A small image captioner, trained from scratch.
Model: 26.5M parameters, encoder arch vit, encoder norm layernorm, encoder activation silu, encoder patch size [4, 4], encoder width 320, decoder norm rmsnorm.
Data: 195000 training examples, 3.2 epochs.
Rows from block 7 of the image encoder of a small image captioner, named by matrix and row number. Rows with one number belong to one neuron. Each number is 128 + 32 x the weight over its row's rms, rounded and kept within 0 to 255. All counts start at 0. Numbers have three digits each. After the name is the row's rms in percent of the matrix's.
Before each neuron's rows are labels from the 100 images, of 14976, where the neuron reaches its highest value: "top examples" is what is common among them; "peak on" is the class under the peak. Only what is clearly more common there than usual is listed. The data: rosettes with rotational symmetry.
# fc1: MLP up (encoder.blocks.7.mlp.fc1.weight, 1920x320), inputs 80-159
# fc2: MLP down (encoder.blocks.7.mlp.fc2.weight, 320x1920, transposed), outputs 80-159

top examples: grey; vivid
peak on: rosette
fc1.662 071:122132133076116124116144157164140090131174193125167157074122122161133112136144171125117158130109120124098111115155139159157111145145125172158128138124153173118125156196138128084134142195107108139137123125219096170085111189162095115095068120
fc2.662 059:142125109144138150186146126108059189096121087105119032133134141113143194109085195117143117121141174161117149144119142119111133113097128089153142089150076088036119090108138139126073161102103156117099128087114139074170105133105140156122149115

top examples: three-fold; cool
peak on: rosette
fc1.656 150:132111141137046116120076173137127108180096137113116115107058133163101109170170129102121123154087184163177132154127130141103139122150171142108132104069084137092128159045103093141156105154127115090105130177142179112118143201120107137081152050
fc2.656 195:089153126101153184104144103122119119109121126114161125127186139093147181092114109157156114117176117143115116122105123140145127118090067106094109128144120103108159074134151189104079105102160136156166144070061109162151107077156148087150166185

top examples: warm
peak on: rosette
fc1.625 067:126162130115133092099135059128147118127157153104142113102074119161108156188101110123140169132180136118120166136109117156162135080122105157099143098096143069173154109143129085175082131090159088130112137104160081096105163192171114161130113113
fc2.625 052:159136128168128112193109161099087109102097117099092100166174111148138161092113156120148147099091132113106103115112167129076135145119111110140142097152076121090097096061160136092160117170080172186175127182099092087153138123110149134130146141

top examples: vivid
peak on: rosette
fc1.679 097:124141153109180089144124168139178145143191122128131117112081154122093167127171162114123159150172101135127116122166140228096126115134134140148100112108161141131160161171145086124110138159125088090183191178149116114095114153095111108130100121
fc2.679 082:148115089149110140154130068121081152147080122122130107094183095116132137106090149145142096109107149115143119154076125058100104112145100102048157105153118127041082090091121151120099130105121146124102103072069123101160156126120128145124158119

top examples: three-fold; vivid
peak on: rosette
fc1.513 064:148132076122107130113098145101173091143166096141093140073116156125110102153143204104106140127152129110165134142121152152133148085139119088157121130135134182092102141147079071148121134148050124091160157132146160162133135129143124127107102192
fc2.513 055:145090154116119110162140110122127171136092125107113088129154131133138186106122135146154082109118157150084133109121121092133097136157144110084140112153083097061136077129127159103033152079104140113155169130092130129154098163143135149100205108

top examples: pastel
peak on: rosette
fc1.12 105:113173141125165141134134096166154129122192145106118163100134143172109126152155132073129186143202119141148134133157084194121116128126152150171123112138158095130137150197155090169126153156095078117118121158198088105103097137132097125104044194
fc2.12 117:153117103150113117163116139089125174114076137106096114127157127139144207081098121164128128097113096138135110131098142097116127114102156111100146119130139154039107056089126147119098153151136121160123093086037119129130136099164142143123177096

top examples: cool
peak on: rosette
fc1.564 110:143170052070144134057128124141116107150174119144126140097094142135133124162109138056133169172173134099166143124115113163136112141118136147175159102120125187140132200178157101164162105142112093125133177100211120146099105177109105133096082163
fc2.564 116:152132125137135119183136119097090182103114113103108060129169121127144181097121119133140126101124176147088147119128116103098119120150162080079163090146116089023117031112127143107096151129125119162127110089051129101204098130158139149124154111

top examples: earthy
peak on: backdrop
fc1.498 201:113167088130142178132143102151145137126189130149150159139187127084127112101104144117137141112161079063106141092132165095146128143097130088127112211200164161140093094204178198129157145117091164172177098131130074135119117112122145114136138190
fc2.498 233:108126135116147144115119136111127102131124142145155119142108139059140171124123137133148113121150108127116119087120129139147130113117089137127131255122126134173150123109157147108122111127147117137153145098118131149123127116139123121135148146

top examples: three-fold
peak on: rosette
fc1.676 202:131104131156112141115093172137160095142122102132124089113082161154136172140201117127129117131140164179173139144128099137123130097180128168101146105067111079079149133066082095127125075152150067094100144092101201127119140181155119133116131087
fc2.676 242:071126155103170171132145143110125107104123132133122105124178161096158190096094148139182132113182113140107097092105108122122155111102039114112133129119140102122163072145160174106088105066138113151156154068069104189160120074152143091131159207

top examples: vivid
peak on: rosette
fc1.721 086:111166142128144115130117163160166159130156145133161168118086167135093139124129141070119153123107121108104139163194148178137114156101128140172133143099135178152106155151137080159127127171129074135168187144118093113091120158088089114152084132
fc2.721 079:133120104116125128150133053101105128131093127141107097100161102131151147104104166131138112119150160146124129121111123129097119121146121082061130098144138126044105073108122121137082137106128127162123130062058115113177140130168154152092152102

top examples: vivid
peak on: rosette
fc1.396 082:092101134130146083149123171129159126165146173160162178150086125166145118188112223125175183118115097113185141119181156166154093127107140141111136113081183170135104139150120069114130092181154102134124143148139092123069131165156113118131097163
fc2.396 073:163149117130154129125129136082058160128143100117096000107178155107145144110080163129106106150122178146088156122106099044072123103168136105173148110150062084035116061094140178126090143096098140126103119110141150092183108134143126161138129119

top examples: grey; off centre; three-fold
peak on: rosette
fc1.15 062:098074135170146126114144139127158134123091114131122133105095129138160130133139146150166149151141145145155118148089125132190175073185137129137094171107121180166131110142090064115133091222140153142088122079118125160161130140167161143132119102
fc2.15 056:151136158101134163167154152083129134153124147086143076123130105146121155137152128141126061128089132136147126120153121135115103162097128145142156118162131106121130088132119159063091127031109106111161156163116123101142118139068124141136133212

top examples: dark
peak on: rosette
fc1.72 064:099145195147168106146119198134127126164180133089140125149145122124164135166104113127140194106189164164172117156184142158103143166123149117154142089083161102128151196099184130105122149184082106102136150133073117179150189171173110134146143172
fc2.72 054:144087174110092133127131131125186074141054144122097167129144116136118099086138158187136110090100085111130141101142094124136117140128100155146131137120090192134132127166118101169060143110116098133176131153159137178081154145072100127133156126

top examples: off centre; dark
peak on: rosette
fc1.611 184:099121175155105129135055146170135062108139123166075114134092117095146117150171100065150106071169154154183119099113082199081138093101083157170126132128130078103126123118113107131147120090122120119112122133147124097095120164108180154045124136
fc2.611 176:147144139086202116142128143123130140137092162170106090135125163157118186074147142148132106123097163196082162140120107077158179092180133125077164096100140063085132059117085106065047122109142087144119109094070151142158126138155123130140158114

top examples: grey; three-fold
peak on: rosette
fc1.35 081:135085122136170101146147216084125171122099111120113153130125100110104126158101166128168145117076117103099094097134098129136110136128081156111108146132164184118157138103113109069097081166130096116129152094022132144142147166154129133157187107
fc2.35 075:134155176107129119102139115132149100170106151127165107129140163138140054126144151150125115127113087145137129153130098107111112127154122161199120145143121123177146157185108137165121123083093113116141126151202145154084120130084106128154097172

top examples: three-fold; dark
peak on: rosette
fc1.439 068:126129141102166072097133180100115132113097129117162158163127099129162181164167153166171129109101165178190144099181130201124119136106104128130082140126158133159152107065171123096149149144120083137176141170116117101148173085136153159155192148
fc2.439 055:090121133085112132125133111166094121149152121129142117105151143122110068120118136109162118196130109100109117178095112050067093129186100142179169130104151110111124169155116106127115122091119143062151131115175133155134134174112079107179133113

top examples: vivid
peak on: rosette
fc1.648 092:123081112139114114102136162126211084183143158156161177129090184133115161138137169086144181119117116153160134152136129120162143103151108124153160108086144174098111180151171053158127069189090071107127135109162118161093130177185105133106110139
fc2.648 087:164159139111146136160154130126057188120135109100117040132141123122141163113103139118123106143130168130087159128127133123101100137126138092092145102164079084034137044109101166094085174075120130126101144113097143093201090160135134134117163131

top examples: warm; vivid
peak on: rosette
fc1.88 069:077130146104142138193134134124126113139127114145174154110061125108137117141149178074163154158197059134101101169215137162124144158123089116107128098111163140130134186177114145102125121109123101135166174116122076108075114125135125117104097122
fc2.88 053:142178066127141115106143137154121139134110111144120064144201179144159111108090170123145146130095126131118121136067083025096101080149120148145149139082094119064126072119142158197146134160099147117116087092211129157121089143125126127152136074

top examples: cool
peak on: rosette
fc1.568 069:122129135152179190090134140161116122130166185160123122138095123172115117128152089088100093121139115102139138125162112124163087161156112108203113119164147123153117119198148145143174161115105159155097139165246107133125124166132107098111066166
fc2.568 066:098116093096112105155115110124116150082166085114125121117149106137156181108128154111159139136162169166122150121118152170095137100158120069076164078138129098053121066086157115144083128120151143147161157056056127104161096117171143121125169075

top examples: earthy; grey
peak on: rosette
fc1.514 072:100088105130136083161167219122118148122078149160147155153102104117149146163121169137136130147122107100113121145125144138166167102152093117100100160156125148144099142052164131050119075192121100123081159101056169156155100091186111132115147117
fc2.514 070:134147172110138116087153127117162094153115131124153111133168152126128060090159139137139142118132107151151122147126081057088130135133114184173131150112128118224137182167090125155120152116091112123139114170184119155113144143103121112163102159

top examples: cool; vivid
peak on: rosette
fc1.256 076:128139117068134145108093123146126126125239162112149095108129124147102109145111076131056179139230142123105108152098111166090194113137162145106128083102130097162142130236125150144148125125092102125169146192193118114156092147068083096153122187
fc2.256 071:110122112150117147177140120121110126102092114140093161120135122166136192096099142151152115090089141167152121073122145162130114123097118076086139096148103139064098068082136130116097170131142155148131130109079079114090143130160173144107155081

top examples: vivid; grey
peak on: rosette
fc1.738 066:145126162103128112093154188103145122158126145109107103092051109123093150148113151130121166160185140100142152131144127204099112133129136120137170142088119187163185181158118118135144155161067128070148128122205152159071082124104144144148129133
fc2.738 059:129144109113114137158140101116063159096116111125135071143157122140128178092120154127145119099108153144097144125135150082145122114162142104094138111174095093037113054127164142135070117118113137137147127110059112102218131136166142143068135132

top examples: vivid
peak on: rosette
fc1.260 191:100150112171108125107126130167108132074196112137141113122130103129173124177116087123155099096167122083182089109126124148104082154108100155155141126161111148116150135150109142188180139124085182094121145133121091133125130102088149106135081150
fc2.260 228:154122116116187124124119102109142181164100144127118116146142183111081194045125165115110136159087129179101177111118116121173165094152144087064162142096189098118106087143134138099072143144123081175128090104120154126130124152186105162150185099

top examples: three-fold; grey
peak on: rosette
fc1.386 061:154185112130133187086087179150141069163143119152090107090114130173122156123114117118115139145110116120121107160100104099150171097150161142193090145070109141101144181169127108125126137078074125106180126144163121148139087125161089076122090128
fc2.386 057:125081152128123136193130063123160131119095113131116151105112095123116163120091143136130107109139166143144124111126175196104096160114095118048098116153140128072133098088118121124086145103121134128125138123040107119188154160164132121079161114

top examples: off centre; warm
peak on: rosette
fc1.119 063:106159176153187093094155143119192065119168172107151125105104148137119133112143150124139160149160089188105160149142116153164152126111119143143138131105151094141106160185185117124083123214071078071131141109092135122114077123122144145057109151
fc2.119 049:186113087105054103136093135134134157175157110098131108124133105146156129096143141162148072132073116066066109158116136113114089126129136154132123119165103162079127115121074093079060174052085128092136171150136128151110157185087113131177170152

top examples: three-fold
peak on: rosette
fc1.228 072:146178100097165157100117146101162153163187161146107135108088168128126099151106094069120142133188139130126097162166097171108159156088075124128109119107163152140135174196102086075109104117108101072135142113134124113116147114129079153117147148
fc2.228 052:137101198096111127166133128121156140124093100142153072142138139142142165097080189158171127076062142139159113115090104120133100139122137133174135150144121153101115109099104135192135128124099139166106124148103141142134146135130122131106116101

top examples: off centre; dark
peak on: rosette
fc1.173 175:104099127147129099113137158095125099161166143168158154107097107132113117151129123131141140160090118123140104131161103181144158163167122113130176136123097103101153152144142093157105102139197104084176133122151118120144087138119095171094096164
fc2.173 173:142164130099138168142187110100068153101130137106161109148140071138145185099152073188114126129162164135130162177171114133072083138106167139117131100120099114116098157104114130100161179130088152138155135086135164064116110115094114097195135131

top examples: cool
peak on: rosette
fc1.163 078:130140134089117110131138206130183115138193155142139138061108162140126135120141127109130188127179117112113126158146155191154151105095121117242162136074154143113113203164112086177153151186105116117163166128198115151132105168128099139117089189
fc2.163 075:138140096117127121125134074121094135120085114132135065128161141130144158112118167142146106111112166166119167122106115100094107129142125094072149092158098101035118052107127134127059145075120122126106126089079110106175119146126139144099170107

top examples: earthy
peak on: rosette
fc1.668 071:090146118166139118153132188086078159139070127097140122148141145109160133176120142152137178155105096127101148127129145145157144139131076104123113152144120131147121114100116127105123090131148123108092123090047161139138113118091122178102202172
fc2.668 069:135116144093119112089133105158165096186139154142153121109152154114128046095162179152128106108126081137170126136107075096106091132147137172163148160099128143203151183178087125163129116137107114084136114149177109196070147132130110113145090150

top examples: three-fold; dark
peak on: rosette
fc1.491 186:145107139124089140139094196166162108172109115127117083109083153176136154161192120106113112144129177163166122135110098144115131092187117172119130085073096113088136155048080086119129075123141094079089142111122158134149141196150118106113148077
fc2.491 256:078141135105164180124140112124132111106131135104138125129182161087150177111099147139179123104179098135101099103099121121137136108090051114098099106122152109143162068153152178105089105081139123155156152080060105188148128077161153094133169190

top examples: vivid; grey
peak on: rosette
fc1.298 079:149113156110116110125147152092168120126179136119161133106096134151150163158087118069154196130156155135151098133131160123113085118099106135127155116085164158113135189183148085090094148140083098133145135154164104122103088201120114092140075151
fc2.298 060:133152096154162141192152085102105140115056111125093100114136124148134142114073151151128127099123115148105141141125105087102090096175119085047156107157097106022107041086119146151139135151116153177134095081147129106158126126087141171085164101

top examples: vivid
peak on: rosette
fc1.40 082:116156182113163126135122138110137153103241120162132134089095167134099147135175157075087159159136122088109129143159121169117116129110120181150132146087195148120116151162147073137130122132127102138186139153161090131125125197117101078122078172
fc2.40 064:121149096148138131144150097128094107120026119139107126126156123132151114106068170153158122089118147157142121132105097092100083113146115099095175098144096124042094089085123149131099117122120144133086093104092103117133134133128132157119160120

top examples: dark
peak on: rosette
fc1.459 097:124104135103114114106136153138156144130200106167140140091099159164134137157138156091132189163165124112151121151112104100170147112093140173168119095077134145145112223168159073119132112172125045070164183111201091119144090184156096111114074159
fc2.459 097:135158122132139116134126131116076171110097102104114038147145140132135166101103133121132131107107166160097163114118108120080102115140156075100168092165101089018122025111101174139095165092108118167110122115081145096199106135117159157124159112

top examples: dark; grey
peak on: rosette
fc1.391 096:139151144113130131115106156180166150114214100146141128095117132156080160115138106096067178120152119145157154140132104173125125140148129152199130095088122145116141215181121108175143143187092052094150177145203092126087126170096117106131052126
fc2.391 105:156147108140136132182142101111077156113093106111111085112148108135152177104090144126135105107132159136117140134121150124108106120146134086040130093161135121022103037095120140085078158108137137149126123080030121096175127130158145147104164107

top examples: off centre; cool
peak on: rosette
fc1.50 064:120123105140110104122118163125177108143092197113154091122128096168080119126108124097144197122202114137073086160122106142172096111106118164187141133138114091154102210222155146114077128209133146098173116126108117203105094182128121166108043123
fc2.50 054:138136119077101133104075066122157109190184091124109113088155127128146141126118162157116101143082142093080126138088165108110148141116145167076100107117126165070128098113120103113047152070106122087137165142128094144081177161117127102148201130

top examples: off centre; dark
peak on: backdrop
fc1.399 151:107101164183116162140116135160137105122164080150102183127174100134139115129158091065099151141160131092141119134186127170098167124129113132195139151178125087090110125162113125179169092086054141102112074137140070107111081117095120154070134182
fc2.399 111:165145118078168144136133091124121137124136156110161122120119156130150167113124109216113116118134173175124156173090112067160065113150164151079102179103130130068126095111115115109082160117149121133136159079066179107109143115175130075162143115

top examples: dark; grey
peak on: rosette
fc1.313 145:119080168169141103095135155139128105143166129172131162085111122144142116152106108121141112183126120104124108157166118161156161141151078120165169117157111107102120153166118107165119074085146121084143111137151085110118072111107099138087127170
fc2.313 122:157168113088147146164167108101101163108115144089161105158147096138129173088161087202101125098167166174122176169129122105117093128117197127112107148119092109090117130114118121095103185147115152158158142089104164089129124120111132094183157130

top examples: three-fold; vivid; grey
peak on: rosette
fc1.712 079:139153190106116089165148228120196132181139134125151166122136137156156137188137166101143184111153122132115130140189107147190175101140101119158097134067159132108144215120169054098147103221121067107143181106112111162109104161152115085106127093
fc2.712 060:150130130115121128114140081121094134127132150121145034141171135106118127100137174129142096128114138134105132142110113066086092137181114111132124142139084121118141126137095168152058119023075128123121113149146130136155151161068105128115125137

top examples: earthy
peak on: rosette
fc1.725 082:145137067160135143046082125113083092106082127121112155125098114152131112144141132110154118132096111090189151121096096120146121153127146090160147111130125195117104067096117141167228118148135138122109128136167146153140115143096178111122154152
fc2.725 072:136122169105123102115127109129100169107189119132123057116149187142122188114131147124116140144100190189044172110117130136113142135135140122138138110154126056064131111134153105100044148132152118112096163113058109107180101133196111140143147132

top examples: cool; three-fold
peak on: rosette
fc1.666 165:157099129153086123106102168166144094168112119122134084127091142175130098147189108127124100135114152148173150176137120131140120095179159153118103105079087113098134164047088087123146096165135125110083135168142166097124128189146108115087137053
fc2.666 220:086153123104159178100138097128131115112126141119163126119180146098150179111108121150165114123179115135107117136112116141142125110093058107109101080131129115146163081145148182100091106094160128150167153081074105159156105083154143084157167177

top examples: grey; off centre
peak on: rosette
fc1.31 159:101073146173131110094134169108128085148175131171138144123112103124126105146138129115112130186098111132154092159166102171159175131166103103134181138130124126104129133135125090167142117126168129073136103132135102132124100133105090137082091166
fc2.31 150:144167120088145155154183107110079158110121133084163111148148075140135172094147087196108130112155159155114174174158124110102084143115194130105121122111104123087101154120110118085130184137102157148172144084136158070108118132105118099194148137

top examples: dark
peak on: rosette
fc1.210 105:114159137092123133083144151170168147130174120153149136117109135169121121135119103090084162136178113134178152157139100199113100168132149140211125125133149159131169178209123100184111155155065120086148168144190114111106112177110111115126079142
fc2.210 112:154128113150129119178125081100107177115108111112132090119150106136141199099130136126128114093128151133118138132112142115099116118114143090063152099132126118030099061094124139091104149117133121146117102070029131110174130102165146146110149121

top examples: pastel; ten-fold
peak on: rosette
fc1.309 068:114191136114156142110143158120164155109147114142120093089095110143102121171173131124091121122163156066098092148101109098093184112090142120112140115124108091126109152132151162158139152085087118108091151138181108085155163154131140138119119102
fc2.309 060:117101157143115107111128084170127097057128111158089172133151173163166144089103180119133115098103133185162148082117116169143103113147118109102145106104138145098118085114121120155100099161137105146163106124095090137077134109192147127124132070

top examples: three-fold; earthy
peak on: rosette
fc1.505 169:170085125135099096133122161128130106138094123114114076096101131174142170148184101130122125144090154169183136146125100137112132113171148174134161079060086090083154167024088062128114100160162102072088135124105193122147155158149100121121127079
fc2.505 242:066126139100154187123154105096109109110120116095142129121175153090154184103083139152187119119165104148092097092099118117142134125088066100094122133132134107147160071132162182104096115104134122157154149063070115175150108067172135097128178196

top examples: pastel
peak on: rosette
fc1.168 076:137170137098158189148164063105073120124233149141123140136128089181139095143113106089080184120212144122097148145125162171078184145100111156139159079140137062113117120170102154120137153063087148139180167154196110113112101113097107146115133176
fc2.168 070:123109111129114129116116129173152111099073102135136167135161159164128146054124163153160105057073113192136118088108094121122127114094134117092124118086130154126120105125120110175095121213142123158131114122095076175088152107139172130134133067

top examples: cool
peak on: rosette
fc1.708 064:143156121121148153099066120121126157131190122146120107107136087145128160157176104089122117094207134156099119147141104132176140103170130187142110100174155071131162146096127123155139129133093139129123157159189154169119135110168141155153151148
fc2.708 056:128150183132134147134094131161134089122084127114128153114126148175137116079114159136146115090086147157134117087115095142086138138094114141120163112117127167143105124124092120121075157182128119114157148162075102151110183148163134115165163098

top examples: vivid; cool
peak on: rosette
fc1.584 063:140121157132107147120072171159139151165156105169078091085097123143133152126179151070138177107205117127131172160194152214120165144148107128187112118147185136132110152187157121157108155105112130080153143149183150122123147120119106055134145205
fc2.584 058:145123126123136128130116107118107138131104163140139139118141148129138138093105196195136084095097130175151139113135096089171101153127123138049146114152046187096129105114133119138028157118072122085105144129069131141086147158182117124142173108

top examples: cool
peak on: rosette
fc1.380 073:125155123105138137102130167146166130101203125125121137156121135138111126140113162086123172169125151121177134147172139118121138153125144158196106112136093123117122201176152142180085124150076127093195176159197114136091126157117122140113085195
fc2.380 069:123131088113111118143111059129128132132103098155120121108131123148153168123121143113151135098114156136116147122112131142113112115138131070013135097127132107024107057107128125125109139086132123159116156076073109105165137146177141130116177071

top examples: three-fold
peak on: rosette
fc1.472 189:152100128146096124131086189155158114165118098134132074122084161176142163156183128107134119119131179157183125145120092136114129082183123170139131092068083086087165150055075089117124067135139093078111124126124171122132147163149112124101145060
fc2.472 258:074138140101167177125143120113128108105121136113132118126181160094154184106090150144183125107177101137093098097099118122139141111089051115105107106121146106146161067149153179098087106083140118155155151077065106187155122072162146095133171192

top examples: cool
peak on: rosette
fc1.693 082:099126097111113139096102126125166116101213129153107140096060197172082126158109172069120151156156151087133156133135119132132131120125137130143131136091179168160129217155138077124144089159077052147167177118181146116122113165156101115109080151
fc2.693 081:153137116113137107152134156095069178114126102117102051118169117109159165096109133129123120117114152147104160123126115106112117105142160081123173087169080074032115037104122162122096149114135147145092113112116125096184087123133133163123160134